From a checkpoint of a small contrastive image-text model.
Model: 31.1M parameters, 48-pixel images, encoder arch swin, encoder norm layernorm, encoder activation swiglu, encoder moe expert_choice, encoder num experts 32, encoder widths [64, 128, 256, 512], text encoder layers 12, text encoder activation star_relu.
Rows from block 3 of the text encoder of a small contrastive image-text model, named by matrix and row number. Rows with one number belong to one neuron. Each number is 128 + 32 x the weight over its row's rms, rounded and kept within 0 to 255. All counts start at 0. Numbers have three digits each.
After each neuron's rows are labels from the 100 texts, of 14848, where the neuron reaches its highest value: "tokens" is the input token at the peak. Only what is clearly more common there than usual is listed. The data: numbers of one to four digits printed on busy colour backdrops.
# fc1: MLP up (text_encoder.blocks.3.mlp.fc1.weight, 256x128), inputs 43-85
# fc2: MLP down (text_encoder.blocks.3.mlp.fc2.weight, 128x256, transposed), outputs 43-85

fc1.63:183128181092161145154146132092139156127143183096076150117126160170125115156158082182150167114123160117106096122061119123163118167
fc2.63:108109094096086148136107145159167125064165112172127138128099098138134109121138133100114064153151119081158167156114119121097131140
tokens: "4"

fc1.163:099163156148117149135087114184144130183096148158142087121119085156125186128116144106094102120147106144133151164172166126145119085
fc2.163:103109129084093128132068168148124140082132126140158131156146070122085101167115140116116140084139148120094104099131136133149171132
tokens: "04"

fc1.72:164150116128134106105132106148085145144152147098121126126114146142100148164089086103112145116101123109099056145018141061089142128
fc2.72:145078138130131127157168133093091121090118131140092170157114105086124092113114177184167164126091128189191101084141126152178123128
tokens: "27"

fc1.70:098141147162108147111105109185136141223128124147165085120112100158170174140104143116091087157149121158116136160169174109093132093
fc2.70:091127075114119167145056146149151155072142149134158101137173106137085077178120129143150116094149154107102095167107132124144203187
tokens: "04"

fc1.127:083064130130152157107113147084132160156125114145101114115152158121175125123138155186131107065150123158134159138124126176198117103
fc2.127:141117080132143104129141127140092068118102081153177096134175114189193136125130150095096097105110101144165145131148151161189082080
tokens: "<end>"

fc1.56:213109099205106153124123142129053119137140083130185127116188091120104136129113150102142076112136091143127167173079173156093089070
fc2.56:160143129084109112143125136194135082134140126117106115160115182143179148111179100114074133152127149123153108125208099118120127115
tokens: "<end>"

fc1.215:132163097101142188158120109136102140160123173112142138095150143155058081166092106123122117113143150090079153180022123104100098162
fc2.215:148054149200126174141147156125113152143084124142164135129171110063130127152077190147165122081149122180103159132074151124150118125
tokens: "27"; "72"

fc1.107:076087137150144142101121174127138158160151086131108120132153141132159140130124158181137097089151081180089146133139125173176100106
fc2.107:108059059153131112119125137154077099088102085142180128113141120112162112142112152149097139061110113189176155144088151171169104094
tokens: "<end>"

fc1.191:069155156165129145117105138155124147199126147120149104157138105150133160141118144076113088156173115142125156143158153104096133070
fc2.191:112131101143097158124074126176125154072108156162132128132164116108113095151163156105125092058134120138113131102147114149130214142
tokens: "04"

fc1.148:098140155146074224119133144151167153108141098113176108107221082134144136141116169106114097112147115097161172182120168098084165104
fc2.148:134127148195091188128143159213169155120123108124176126118144103117100165120102141098117149131120118100120091154092196088095205123
tokens: "<end>"

fc1.20:166109109142181092149121122071104140130092136136046179123107144109055089130117115184155162094130126129087086131093135127158138113
fc2.20:097139123125137138116130192123201119150124123177127134187112127152128148126132173123102123140132119133125087121144131147142161115
tokens: "<end>"

fc1.57:102159148155100203124113145152131118136148112147162139108172091194134188148110144110086122126138066121081124146094151110073133085
fc2.57:092132133122104136146085174204138141122118140116135044178123111176121161145160129119135122109151128095118094128126143127179147140
tokens: "6"

fc1.122:108173144165156170116154138205150137206132124151140104117146091169122192162124134117085097175173093139082119109160135100134107102
fc2.122:110133101152094064133108153144186163084110118152145117178150085108109064144134123129140115097170134125189168128155151119171133144
tokens: "04"

fc1.109:107106128137174149116118116068119175133151150101068143095145122136127118139111081201142162097145099112078093126080140113120130088
fc2.109:038135105149146087150115172141146126134105088146152171126140135161156086137160150117127097114141127103146158145202146150179146089
tokens: "<end>"

fc1.172:080124139154103163109125120186120161172114112160143102122134105144138200135112125071106091137146122163117159195148164108117118112
fc2.172:098106120107086127113044130160113105077135141124168126164117115132087116166079124135122148051160142132143120105117147131144183149
tokens: "6"